From a checkpoint of a small waveform denoising autoencoder: encoder norm layernorm, encoder width 160.
Rows from block 1 of the decoder, named by matrix and row number. Each number is 500 + 40 x the weight over its row's rms, rounded and kept within 0 to 999. All counts start at 0. Numbers have three digits each. After the name is the row's rms in percent of the matrix's.
# conv: width-7 conv (decoder.mid.1.conv.weight, 192x192x7), inputs 45-53, a 7 kernel for each
conv.0 096:512502500552541496491474529479516542534504512504507518493499647463497540534500470496496499491497501528500500509517499472500500483524497500486458503500497518698463461504500550461515500486454
conv.1 146:481459475498502499523480499450484497495499496500500424501500494525470442510495490548462436484483498500419500497499489498500502500499363495495470552379468486442489465478439456462476484482437
conv.2 110:517492501518489493508581499492515455504548475492490542493530497524500470501500503500489478434499504552555503506534492479506497542487508436373572556420478521519517572676544506498492506499466
conv.3 114:570363567331611375535493500560442500501501523484487482500489498500502497500502499500503496514499512500499488530489521496514497498496487494506536487500499496530441516504499506501499504519489
conv.4 091:505508469502503514472518439509460514503585501508561512622499504511503462501505500503501507498523504502506498500499466503502461482514501534577472523479513375580579542572498496481487502511549
conv.5 074:498495499498501489492518523510495482568499488498498492513422502500504506501440497511503503478486517453526497498515479491535531475496528568524506501476500511504435499511413562501497486465581
conv.6 117:483499508504497479483510498504556491458472490490467524519488504497498496483500499501505486500498505524493460497519579516446465527500516501463486520529580465482577467440504498491479494500516
conv.7 055:469505504512528500462486489536550494489486498506497548532494461478500500544500417496521501452496468499500500500495504504507488572510491507500484438516546520523496487489499501501487453500461
conv.8 106:510499503498501480497444494368498835552599533516475498500502505500500511501500489501531499524794264538451500494479517501498500483483506560498483518468499555502533499450609502516493619477527
conv.9 113:469500497541549541520521546474502490501495497500512499496502499499497499504500498498492501537628352617504496498471493488494503465576494487493526499490500498563501483483499646516622504603520
conv.10 120:466501500500508498501529503392426601500430501504488500497493504501507476500499497500535477459521566504430450457640453430633451488576493453549500502500498500535497500500496493488501487504502
conv.11 076:498510496499498502499607507505467400585500499470491473506492524512501498495499496500456510466509463495521530501516468465501508499503502665416454553435425493408665566564518499498480496504491
conv.12 094:501500487472460504496503502494455469480518499485489512494489496535507498495500470498499504508527490500494547504553528502476489497492462493508530499486508520457421487526531502511499500502508
conv.13 071:483497502575502499467564522568461457544496511500614494497502501470486519491500514491565484499542514586447548487511473499515500488466486507611516489479499538443541501410461492497490495588523
conv.14 106:486466500518511489523481515476478521501541501495489528506493478503496497500508495502462542471499612491513500501500486503502479499526503461511502519496534503453445414493517501503460476497507
conv.15 143:510508500522502480457505493518454470556497533504488496475492478502507505500495493493500497497500501485503479493501512509500501532523513501516492476454490602545376496529509509500532503488462
conv.16 082:500501506504500496503451499387517503469488488497576542503486424464495502551487480511499503536507495506478466466522513502497496526439486487527499428499551379676497441486432499506514477530488
conv.17 084:419514648546475515526477495463461476502599499499496500516503496497501512499494505508506491480505485527496478493508522516502495489502492503415505500476546542332614483357446507485500519485526
conv.18 082:517497488476528525500498496476609526597544519497507491496472567496520501502491499497515498498449501469495499499500496498481507546533410574512493486507467500443659532596491499504502499495504
conv.19 109:500540402629427494524550504397507682390486500508488541466500502501500502481506487499503488503492501502505497498490491508489507499515494492501492493497508498455499507512485496498497500500498
conv.20 074:471500501501503507498504387465505507447472508502491501507501467482480504539485502499498500501501495497501502501492503504506499517497477505541506504535500535516494495491520532513497472498498
conv.21 123:496500500500482500499442561507447455573495498520498483495503469331622269241760388748504512482461503554491477500512467535496498517495492535474507498506498505503496506506510488493483510500500
conv.22 067:541521499484480508429521521483498503505494502519511507488464498535464487510501495517406502588517501467435462515501505513456495526526524508551435479451545511355498491525491647502501492436460
conv.23 123:511481555506461511490540478495458505533501502512472477487494514231612685296506650400486514494497499499521419520616450431542529515489511482499499497489501491501563537489505498496502498491496
conv.24 077:481518486511487521479507525573531453498541504498487512515504487540497515473502495466469493503502493524502504506447513519503501538504455593475500558488462470418583518520500464519518496491438
conv.25 074:500524497517504513505447520474621577504506509498479505525500454496489503506505500497499502498490503520497479478500495535517497496507400505494506504539498499468460462536551499507499498522509
conv.26 108:513501558500560481499428551513524705478494450549441570511525530498501499501499502495500503513544463500508493495483500497497499442500491503498500499474498559545495467526511533630573540470457
conv.27 081:500499497466500502502497494504556493505481500527525508485502543505492499496499502507513444511591499476501507505501525516491500537498505515500501498556513501443488485507494469519500503506455
conv.28 086:533501496443481477543553496491656460386552497554519513461491530515481492523502480558606532472479494503502482503532522507528509486490507531480535512602532466553508477405499533461478503527507
conv.29 071:484502520505520491467500517526467499462499504511546514473490488497499498565530501459615491499528471494509493524526555507496541474479541579517500336559452498546519481491404565583501516494505
conv.30 112:506500490488485496511478502413472543505537430456492569596516492475441501527575534500520500500499500500504500499526541502502463499501508508484475506514497500501525533503505529500501496492498
conv.31 076:493535499501501485502500530498502451498498502497515500454533477467491567422502537478507486515411675472540489475502499499492521502508547443483516495501602505509440525500509496499488495496603
conv.32 104:501499509543505500489541459504477426509482511491532509453500494498500502502505502499502501491501504501501501472483500494519479566465500573439532556515498497471482493484477511489500500494525
conv.33 069:519489494488502509508477491500496384497498527478503401498434584477509508497500488494528499499479490507499516456504501457511500442451473565494487511572574516502448497503556505509476515445501
conv.34 106:497525508506499500503504483482522489510485492499529486480492494502497489497500503478499500473498467490529499503498508499449546530523582499498497481403374565575653641477466498476501508499514
conv.35 111:450450491478503528546500411483502515575562499412445550520500512416463500549531499492499481499386494489494497507499498512502501498490489537495500475463515447499544464530484519482513477483484
conv.36 107:527493482408474501499590532451492471464480504542517424422497495519503494448500505497501502500501495500488496501492505498499504542523495374429501529497487503532500509522499503501500494494465
conv.37 105:515499516487505472496469500499424508525554497512458507515485496508504513500489500497516501501503562478511507485510509495502489541514560578489497502489493480543434502509502515553536480650465
conv.38 083:503491576502537496495519492551426527461500489490492521526481499525501494477500509553495496487497501496506498483527519528493501421511528574605481509477491534840235473493522507516468476568458
conv.39 081:498509497498523507505482494510475499515508587501493504455497501407505525565507500491499505502506502491457496494504500525501496394508577495466496498496530472582496345488457534502454497430499
conv.40 107:499495497501511487504466502501506536491500524532479569485500476520500494499501501499502542491502501542487515501514500497534514520461502507560499500450445488500499518583528529491509500527477
conv.41 068:500538504504497498500419500512605432500455494510501501505490477502492500572525462451538497579615373614456503506496500501503482507481499482438498415478524520564505500489432492472497506524504
conv.42 154:470480489529517389351487499486477487491490500510500499509508489519403446573398437599469482498484498456474502376423501506428488499500500496525502541476479500493499498495468479481446480497481
conv.43 062:493511525523490498516505492455544550482494534500501552405551383500502502543487495512453500503552575397492510483500549498510525506402559499520445328493419502520482502554496502496502504489562
conv.44 105:500496480556508500495550508513459520439558541476497542534487501507508500600501506478502500472498538527453500500501498501507502518496495502503500479447499492567503498460500500480499514505488
conv.45 119:488503499501496498504544555511609460490474494512498471499498502502521494419449528513512496498491496521502536504466477515522498495500474469560525506533500510500447440500532504500496493500499
conv.46 117:499543488470549474499515528418420473542537497472490498483500498326531576313560589334521501489488494513506500502464505509498505495497550387489553502501500499500503526498499513510498496497503
conv.47 072:482495493493499461510467537377514385449564508486508507494504500502515496484498493525533508546507511531465493497500470506486499491489489478491500499513492483562499528419422528501538513506548
conv.48 082:493505501492498508507556461545514435449529502505498455508500534541503492504503497493519538412515475500517500507485490492515484501498442557501511450507496483523485491599489520518502555479528
conv.49 151:501488497499511500491441519545538606450438506487484500455495485470483506506488510498455527515538512507498509501498500500502508493476500489496500499485540484497478481514505508488475484503489
conv.50 082:458494486496489517504462341400454498646543451471455489526493524497515515541501498467497498502501489511479464483505489498503498569499464458468493556442538503531541501474496528526490484461498
conv.51 090:457463509509537497498523428496545540522473493499492500504514524500506500498501538496452515482502526501492490500520499502502500483500532489521473460572558542500500507442501500501582531501503
conv.52 112:505502479507490502499546453524466490520451503522504468540453498497499528499502486499503502499480488500501499499511491510499508510465460674361513445517480509502492519473506490501500488505480
conv.53 113:476424487527594522496492454489534500558564502492453503536542509497502498501507498479495501503493498503500498501504484503506505494450442506590558496508491538516495477480498510494501519518529
conv.54 087:494491446504502506491500504444513426498514505500528480499478501524515501500498501500493491482500421494510504502502498499499501528495483591523583505506692542510381380451500491479448516506518
conv.55 091:501500486524541512533491509576495491488497501492500500493500574495504506515503503484539501501502477489504505515506497501552456479464504535548481489564504483495436449499518509504488539484499
conv.56 095:499503505499497506501632500541529367508473518479510494524522511527478498511510494519501502506437629515485499508551516502500499543491525503496468449515536462458516543492471495526504544514551
conv.57 162:416496491495433490450443480499488499500497494501500496507491495496530354497499188524489482473486489482495498533498373565467434570499485499500500502483475500497499428497479493480500500495497
conv.58 097:511507501499488502501561453403478498546529474486581469492471507491505495499502497513480498538622492509499472495514529513506499420497505505496487512485459504511532508488441474529500494501486
conv.59 089:572484501524494498502479573424636503505504499506516545514519477504511501529483500507510483463496484510527437498512535482500542503489503631428452496520502438487518534414499534479503531514544
conv.60 073:502544563493526518496500487474484547501507529493507496498490467581499499495499492534491491526504500498498500527503499520492494509501494486498500506517543496488457403512490499500530504590504
conv.61 064:492495489562511500492516509505399497494462533490594532565483490503507497489495503497503499497470507520507478500486496503564500505510505495570471371503512502498462489444488507503498574500502
conv.62 082:513546490518516517463518550578353522446492512496497517504497509474502522492510500483500499444494488498511463491487519503491516490457624572504513436490492483524532478509498538509500452532498
conv.63 080:497509499505527500458502502494456481500513497503533512479491502499514499496500523502469498554519501506480473500499497492513520518438418542517511450500543505501494505518476489494512497497584
conv.64 089:503510509476514500497456506472502530492545508500515500491532558504498500504500497457502527478502495500539485567501536496467478401557502602513518502526536509525499534496535501504526485544488
conv.65 125:501514509516499522492517491541624479461469500473562582456480503500515510515501493497500500510521496471496506508502497500484497468500497521479484564474508544525408480487523496509513499497494
conv.66 156:497494498497484500503508491502438508496485519502529499430498458491493498500499527507668681766499099499261499500500490491503510504510504483500494506483497482515534499512807581417578394285407
conv.67 098:509492511468499494491481329505587654343535495504488491501502529516501486498499499518507477506482492598502496503500500503499481509503440493503498498504508443503499487511504490493494494496499
conv.68 068:493487501553509474444648528482475501461504499498507514539505458502551520499505499496381500482553566444649515486484500501538494509499500477505498483473471516500532496496511497514517499514523
conv.69 110:500500494496498501492513517517325492536548505506496501501499501505501468500491488498604512379417527599474567359519552376549552464514559448513502500509499490501503482527502503500504480491495
conv.70 069:517485500500497506496492496509471479509507498492513497478501500537506505501497490500458498455490513460573531501509474487480500493449552502455498559562523501521420513554586504486497470498496
conv.71 125:499505537571514448391551464490550501431460515497499491448486537510502494460438541556487440504555526348520524521502471494500505494436479479497539593507514497525498499498521511447526510436483
conv.72 086:474434501500500510500505509467499500468360467500501497541436497483501501486497505469500541504507502453475492485498438459498460487468484499523500491478495490501500499498441531481483493497499
conv.73 079:485467492503499477484516489355493404550495476486521473472493441470504501500511499494523495499484494499502500500463495486507505532580543534460521451549474495421551486409481504509496488476485
conv.74 105:516508500488502500540519455502502520501518493512501475500498499504499514485486500529534492499459505489489503514498508482501534429489488600494506535560733661501382387356499484498481516500503
conv.75 124:494462502581552485521539373467684390501518508492479501512500475536491546534510507503520576539462631416435510502461512518529502506520527560488482544484482412566534494496496481508521501462622
conv.76 068:498512503503492486491514534464497446493489512497511501526493469508526507496500501509512491499502501484493474511553491551498490537521500508508469497637378611528374502449513494512511499497435
conv.77 069:508522482500500499472426511491501558507424501492457605496489502538498509477499430506502555487475433543501506496503497500502543572471502499505508485459506610495503480472497488487518493508483
conv.78 075:487489465496502530503488500567551591524399499534545481481477486504504498499489501498501561492404596414522489509502529493494503488499564525458500476511543504364530583596501499490508519441491
conv.79 148:496481476506519493517513483479540558532441511502484510500500475439456479497500472473469420484490629486428418450496469510545498507502500562546486476389464462557506500516476471488497498500524
conv.80 093:601522531498487474425543506476509497502450502502492494500499493499479500495500504462519480507505500521513500482489500501500505506551500500469503488554454508452532496474500483485478503493519
conv.81 077:594498506488498492545535495492500500500501495494450499526495476492496508501499497494504476437483498501594500499514520483496525491505470552499502519534510514651519466509520497498463471489504
conv.82 067:514506491511520495482507443494526491501488416496466497511493463531503501496544498499345499500495500499503510514503505498498500497507480506500483457512504497640522501483799438504508493449582
conv.83 109:498484471487495501506501483509439429501551501477547512419476522506501500501498497482497516503502510495497528554507448431498526509498505421483520519566435411574504456557480494496502497499496
conv.84 093:497488501480497507497496514452512478518470491505471498485533477517500500464500468519509501490496501499519520495500501488501499500503509502501501501501475511485499498501507500497500492498484
conv.85 066:475425513521501487485558491410474495529519579494504482486483500510465496540452449585518520515478513475503529505439530510488608520504565527478461426461506524506494513501541480491502485516498
conv.86 083:499505502501492502493542495485596530529394504474497500492485484523498500494498497511531496445501499499528502479497548482491492496549551536415466504517471493296632582457531469515506505520473
conv.87 066:455493498496504498500462453598722608557510520501483498490502522501493499498498499503487501598471605486408498503500528506501503513494498486501501520444385500501371515488538500500502509457433
conv.88 140:540467498503483517501491516548502472450512521498493489500513503511500511500501494489495504496499481500493510509505499498500501498507523476470478642513510536496506495456491493511503500508478
conv.89 101:500500498500498493486528530382475500487491483516491501502518475490501500486499505484476526503500547473477522501502493500493482511498499458515513511496499476462500530500493499485475530483473
conv.90 084:545500499500503522504442423517689520461537504516489512513497499513516499488494493465425556656549399452538509509500502503494481503506483503494496500519506465503541501502513483503459480500501
conv.91 090:631504364470625565412523471522500449508463508475477483534496496501506476533520510414484521493500481502549504452510550514371489500502504505502489487497482508501507474498514505501500503500492
conv.92 095:500505484496473487504614470553633488482499506458557501517436533550522479501519481409413500489677356499574523502539489489476498510484475409510492532527504494596470466443473538599593496367454
conv.93 124:505480517500504517505473530490504377609510470539508459560501517518496503476500500506521500473487501502562477506496499501500525541512483513484509472469533496663410541424505492513501511483526
conv.94 084:512512497521495500496425477519465506502552510501505500494594537502500524517487497488478486512507492500489503516501512500490496501530598589489477462518497500707484498464422501500513474469487
conv.95 087:501483512504500511501509524480504482596534496497493559575536514506500508501498511576500482497549497497539513498497499502501496494454538545530517605526470486439530447363518510500516504504574
conv.96 092:522503505514502496501460536438619597495589498499497623503496513499486499478503463503499501482512434518494536498477502502495489506498479506496481384480491470601522492480511501481471500472484
conv.97 098:453494532502505491517494495474513549501477476506487534518528538498501484512498500508534485501562488526466517469510515490477519577430549535524500500510496478508531517552485499495494464529494
conv.98 111:495502493487498502479495451461500594497428518498507521468494539503499499501498490497595589487464699409487493504505480496486488482557490501502492549552461570529385418496442543503591553686727
conv.99 092:502492499500507489498554460498525485514521519495485515563498490544505501497509499499514379558357592461489442511495520501518510584520523541512485494503470498505500512496499344619384617233600
conv.100 140:503502502501499499492499446578458486502496537500460561395509501498495500480499499506502500502499500496501492505524449526498483502511472498499505457434597434547445612405480499500485496499502
conv.101 077:496517502498537500507509470500498474496501479442497501512499497505499500497503495496502500495436560500504574510513507513503477468501542560484501466481493479500520415413606501501513502475495
conv.102 078:523505513513499484483606515488493499530520490451523517487499506480499513503495508489474509500540511442530500500486616505501502535562560621482490489517455348532672467499471495519561493499498
conv.103 088:489496475472518481501474386504538508423566554503466518572500455498523507538523515471499505500505500499509466396546543481503501498524480515530437475372501443494499497554536493504506492511495
conv.104 198:447499489412498490500479500499475498495499501500501499510500492451489496494360524500485497491482437483487500516500499503500473552495500482400502517421412500495497479500475491488493485500494
conv.105 074:511481515499498500485490498520657498524489483500525506573488447521498498496496498502476492517474551466499496475532500457470520491451524496501523449548448501482520486523573485501502502512476
conv.106 096:507518485515507502508467502519511502508474506504500506520509509492501503503501493491497495645415470598288500488494483500510500519484505519523513575523488506648480496557432487528531750562500
conv.107 097:532502503502514492501500501606472552477503500512486537498495503500480484501500492488506498493515497519514491451479504459493499500500525513486499489420509518593421572468497540517488555473522
conv.108 134:503485511450523470509499573356607489451559509473500485520471500482539482541491499490500490500493500500506511490500497500499498494503500499500500496516499498500491512502504501501494504462502
conv.109 088:490505500500500503498526492504499506428582502492509544444499430498493501492501496494511498520503424486491470497496522506455500514495514484606464525515514523671449502430503501492503496499501
conv.110 128:431463572626501445461575469487565470475568504490463499542501476502496496502526502496515504503492490500502494392365515611556421487481492480489504505481493511523501508499508506498500502506505
conv.111 086:497513488507482495470543495510549496475442502497501488475500501491502502464494499498482486512565497504456501489490492497504499504493445638462502431492430328648524537552498472500494517475527
conv.112 087:501487537500501506509478477514487486480571512543474573462516477501498494496500488520514500497500431493474448502507426499500431498501504560558510473556500487497431498517494502509498512481498
conv.113 095:498538494498492478482527521509499492505412494514496497468497509512491485460501486504517500496502490496483502518505502488500501582510544508503468613368499594510525507521483502531548459503446
conv.114 117:507454501593497441455549510528463500480483505502525496502469500503469501496502500506511474496427500513499478520495508478464543495490530477495499512511514494494534505500491499476491494481499
conv.115 100:504510500514500504535456513488350500497580494511411508498503503472506483500500532503421551511551485492696500489499481492492487510500517485460419489519534503534444469427519504549501420442436
conv.116 094:507512501499513504456563508565429495482391510487525500501533487459479496552503530552540509473435528502552532497489496499459509431492516520489498539473467450559525426449566493493419483520526
conv.117 091:501595495582417491384514500503597507520479501508503490406476471522539546491500500444506503505504505495509469411463493552545598478494535498480498519484424533515473554588520504500503500503500
conv.118 133:465499533428497568470486489552496508502505497499466502497481505518562357346722549269494506497507501493493425579539306560571392501498507456483518521500549512506508433479478500500506499502489
conv.119 095:531506507516461459475507507496500462503518499503494489499500501500519501485499502498502502499503506499494501496517500495534504567503450478520508458482546537533455423412502504502494489482515
conv.120 091:501478496504506496493408494465514512494499450501514502485476474499528503500517496500498424433730265497533497505520500497481494504532560490503651466497501453505499506524577461501573453501503
conv.121 117:476498503512495508495501481497517494515505493505504529538510488498500499503499538503511495487497511498503497498502525530506497518506555491500502525491515504507518504537501480499500468502443
conv.122 086:500491493485492500481520501565502499471404493496487456463474500490518477491490499487498487492521510500501475511543540569500504494534470451510513527534463490586528497508526488504507512530503
conv.123 097:503498499547500501501571498500499551506506501500496470525529530505513536514494514538492499503501489498517525526498505502499503518500504553484489611423449482616558430500515544505514483503532
conv.124 087:406424472501498500522507449385573488471443503501420498500516510522500502514501499507497492496499480501525501499494499503516503494503483519508497469493499499511467483476484494482499487480491
conv.125 086:492399569488500502471504505502514514522466533478485466498537507471501504513498508501500500487503491495465471562492493504463473518511539484453500451675533558281567405312503511496481495470538
conv.126 083:480496491500480498519530500467571456564443503507482514488564558499500508516496495498498509498515553500459502491505504516507512530514487500510431574515454516502501544497473500513504517483501
conv.127 152:505500500501502499500518504509530476492495482495426458528509528506503502499500466486375296224553913511721499499493500502489488505496488498480492473508496522479487476484118379601408698724629
conv.128 085:496487504500478497523504450566522502455570496502493537492464617523496493488501502500510494480502501481485505487518518528535433492490474501516503536600576523556471438500564490491498502571516
conv.129 088:514517501497478532543495563496448508502536514510521491503502413494520503497504504519468487512499496488525502506497500501534503450471516491465502547509501497502488502475494500538502507498485
conv.130 074:503500492495489487512423565504268610532523470476500537509470512495505503497519517497474494499493633446592497500493509489506498551480465506500505503500494438587497503726433508509551496579616
conv.131 097:520499500484495502491437502532524519458493494494504507503510502497497502501504502501508694538671555538497500500503500496500501500470501500503478501496486514520509523535602429496456523403495
conv.132 077:504486498511475508396548490448555492530499517448511489505512481532505495466491502509484510500480534474509470490497529517514498475470440484528535511438519637432523548552496472473494498495484
conv.133 112:505501495500502501499564501500552498472500536502533510424363457518554523501438385437502496512497483501500511495500464471500499503518503422484498502493501509485509462486522497502494478499502
conv.134 098:456478501515512526502512500457498489516554477515508545462515457475509500525506497479516506495431493498501500500519493483483498507529485445424502488489517475426523499621487488499496513540513
conv.135 079:495470478497445500481532492419509463506486495482483498499509502501501496465490499492574506499501517507490556503500558499483470500510507482411495503492530528294524524514538510500486501515468
conv.136 126:422586708441320485613462473388573612477523497515500465475502521503500498487500503513528500489463520481502531551428388507558497513489453494500508500501511503516481499497486500507500493499509
conv.137 185:461464541501508498488437469450484502494500494500500500480500497451500408501494308440461483491481502476492397499499470499497491572513518510499486484461494412496574497493437472468500499446500
conv.138 099:481466524502491500503503518543698477488516399495497506480510508517505498516504498500541529501487499469461495552498519529458488453518512506547499384506467498479391499491538452461512463501443
conv.139 085:462500504502518480455509493485460483525507518514548509513578483526500490478536492501500502508471493502501578495503507508417485506463579666682535476582506492524556512538486507492515497484508
conv.140 104:501499503450500500530503496505490487510500503499500493463497511497500502506502500520494499500508502499500505537493484471486504472497499515498498517527495454467541565555516500510520505521492
conv.141 119:510460522500460533483513481526463485498509500515492491500500500501502502490500495498490512500501519500498499500512475513486507521502496491501526503505500490498508496498502512482500512499517
conv.142 114:500420394476524588541490503437466543559500490507509519529492480492499536561500456502522500471497519500504491500505526522505479516544553501415463500504509493500530508497496500486492493485494
conv.143 078:459528476501490499501476538500434482506505499498497512586482550499498500503500501492526495483483504498512505497503515499500490497498431493506470511430483518478612538680575500498505493500477
conv.144 105:501498500496488505516501490485397546543538566597553500493466433498498503518501504498500483501462499511501502490497502496499503504522511498508500461500494500491513508501469481500487506509513
conv.145 086:505495493491501506493483458522524404502526500525500561501517499552500499497502490501472497500502508505492503504511502503497481508502510499452508519532500478545412505507493524497493507508510
conv.146 110:523488494487507501494460463452360548513511500482501519486494497497483500549521466465492500479512508500507488501505507485470512497500511501463476481488491463489575598498490502500501500501506
conv.147 114:452469529473500498503482473475488500499500500515498500501501475373465505428331512464489442487461482494467404494502446494500485621584564505492500501476472488494474497500479480500484472500440
conv.148 109:515466499491497543569509522462555521503532486490527500495485522494499500486509507526503497500482533495490480498500500483502495472438482540508520582449499459402669608637476499500510506505511
conv.149 105:576569574516495495501592527496569507501460511525504585505493510510536543484517516473530445526500464541505502566495489522499478544563508479558552506480394458502649522543496535536516501519426
conv.150 080:611405505568412581421624447437445689341500489506452557478505502484507496501499496505488510500479500501511498497475494498497491509500470469504504489466527499475505500467496495501494500492494
conv.151 060:503495490494504453500498497504468505472492564506498495431482407499492504532497505506512497602412453499416412498515582498523645544502500576501454504511511463589315526525484497495540504501444
conv.152 106:499497497469508496504504488569403559456550502491515445495513460525500503501492510499500501492499481505499542497499526495515499443547419559491411556500525470542482493507496499486496497498531
conv.153 073:599491492499491507522499500487494489511507568498499504501498514498503549504506500500693475548517421496504491502503497498501484508517495497500500504475479499546495559466538521499477661567605
conv.154 065:524494502498495516469447490557500529496491491562574504485494523502497513510499513460508500487577510498484503501498508494428550497503502561502525453519512499485522440430475436508499497491494
conv.155 110:492500519483474499503503495521543507456536496514498455497505499563501464466517531498527489498499476493513514499497567512458483520469487571497438466572497608353383635509472470514481510512475
conv.156 084:500491562459500500494528667642485501410379468501465504421500492530490497499499509502516499489495451532535505507500543493488530530508502500493500477499517421544486497514488489500508456485500
conv.157 095:501498534492538508498520538489443497497514506499464517480505497499498513503495506498509489497498502506461496511514506499492504500502498539525498445455507504503502497496498503499521485505543
conv.158 098:506480531521501506496501469508548517467513544494500566495502492504508497521500506500497509502515489500516520510502503517508493475520457488542498507440389505548411590561530530520516499499509
conv.159 099:590523475407497523513415564498407536530415500528540470433479520465495499499519538539503494498498502503506485554590454436438513499521498495502516498522511506474501482501506498504499495504500
conv.160 079:500470485470504501556447488403501471498542462458433501559530531503454456481554536529514487501512505500493537576521494446434444500500386440529503500642519449499528390368495494508478499502486
conv.161 079:495496494553536503514529507482483502511507503501500475461500501496504515506501502498497493500487498504532499500477476501533540548505521486455494554497499479555573533478508519505489501498480
conv.162 065:493501502500500493508564469499556482492500589521526425414519472506526446491516499497625500506486434491471501527524499507502472549503509499412478501613507504444419494461529487531500494476475
conv.163 097:500498499492500497476560506565493479506456448490456455499536598483439453440499499566507480492526504502489500472473474500525508459494484503517501499492477500488516500534501469496575511526509
conv.164 086:500515500498498502502474469544541582489488476498492468567501493492498480497501497564453496501520503472523508491499509502499497457486493453539516597511632494427606354467527462549512483528521
conv.165 106:494502482501496501499435529505649495498500507487500429499499497510483503491506500498499651159913147782461500506501524499495498457519460543403545472482499506497492535484509531441562427603438
conv.166 137:496503498468514504484500515497521468510496510503494483591442509496504492423514505508474490501504502489519485496507454541496518553531491418545506430492530493462489502503484508504495503495530
conv.167 095:506504500500500495512569519483498500394503479458502533504503508502491501518500500495503472457630488610520501496486498500499503500561406538535495578509560532500499503489501469584519491617440
conv.168 120:505516508492500500510489530539439495503503478469544500545494496496485501480500500502555542431402500500506500490492497495502500518505527501543489440524503520412496539492613511500471493519499
conv.169 065:515509505502437506506656499455275493440533503475504498505490494491500504478510514494511499516500512537599482485504511496500495525495432493635488476495483501504550632508512503496522497431531
conv.170 125:488524491470493501564508451451500582523539481499464549473500516497499478497503508501425563411634481468548499497524498485500498447444482449500482561555482494491515508499482519502505502400502
conv.171 058:507482508511479501534521508523513451490420484502501500546489472433456500581486486518517492499495500500526499567491495511538500542496486513499401539516386478626474449562439584501522498495508
conv.172 084:487487517500500509500464420556575476507436488492512502507500479500491496498501488509445500541540570487508499499495500509519524522491440512499514497514502498504494486499547505562516586379472
conv.173 072:502520495502490509499496520568724498475482504513477490449494525501493500500497500499503516464465463536654499501502501485496509470506469460556432507452517499602479492450461604472527476513499
conv.174 128:474462501500498489464497500487499514458496484520500490497485496475491500462503536483500501500530474443491446448496439499498453537495484500487477445496492498496493472347438430494405473439483
conv.175 080:496487467471505516500360397527516461509517557496467510500499478494499506503501492486519500497500435431497464500498503502511562550538573480510590637465423495502498561520488531490496455484499
conv.176 098:486490484535480522498482576505533512530375447545508522500517544502504501493500497494491512515474500502513486498531469508546507499498534421503493588603607536638335571278474569499492536515509
conv.177 097:505510512463471500495467500503456506556497501507508417501515497502502498500519517501483500500498513483513497499497507462428500478508644399490619400457488500476512533555517497496485495539490
conv.178 079:562503508505498500483481555521524514467474465483469537542501502491467495497502541501480512474515549500503499503507524490504477453499491464450524500370436436400318507496515519494499551497586
conv.179 102:504485497523500506531483637549467438508462567515530498388495488476501501505508506487518512475489497502485533510513511503512505504448505580521492527621404608499355701471502540432488551495491
conv.180 125:505502500496481498551517550526399400511568489495501448458519569497486495503500500523529501437347440497543514497500501489479455446461493445386486602503496429396497521536539507499500528498533
conv.181 092:519556497501506464465489496333657461437554499473530484504495501542476499500498499516537502467664482473497497500500503489501504503485499487519505499545472500547472486528401499502457508675537
conv.182 055:506514503524496515512496496463474500443485514506520537436505437433501502494476511497529526499487499500439539505552500520534472496414546434500500478505528505509534539466507489487500495512586
conv.183 129:490510485507511499495490518500463496498507507497489528422543500502481499445496494497504500497481504500503468518533448523513470500522431512536435499568383675265527493544491509508471540480505
conv.184 119:499469520505442520499477475547531503432487487503496472499473501528460416612457387594492500503509505496504501499510500497515501500498437605515421498509504501500488460507501493508519522502499
conv.185 059:503502504468490500501462501503426443610531475503621503456488497502485506517472497506507498499462508501486499509530497498487529536502501483482445314498509499552460553493505507515494550496473
conv.186 110:480508502493506493500531499504363548511495505497472496517496488321741306868210320606503515490451503509498438541467498507500521513459543439485500502492502504501512501496518484496504499496496
conv.187 087:512489488498499515503490554395507605451476497499465495495499517506508503500500503499520498500429493506514499509533498497498513475521505509493500497446452559501555487524501477526500529496484
conv.188 097:559501538536502504484550482473518505480423504498526505484484522528501524496490500520543500480564472487502602566491537504507459526528489535488492474479501502414585499487513512515491487490495
conv.189 087:473485457483461487509572610482380454514497500483499459498491483495497499492517563548531491386460594520497501467491496498522509501493486469501481503491501513472478501464518504500502501471503
conv.190 075:549509500498492508472506499438530497547489496503496482515520486477502418497500514511501454520458503489527506527514546531460500465493500510482570502492502443505444526468494499477493459483438
conv.191 112:548504505558516513509542448449525564495491530488523511500501500492507504513543492450502500489470499495549509501495505506499490391445504570510500498522536589339503504514508515502502492499471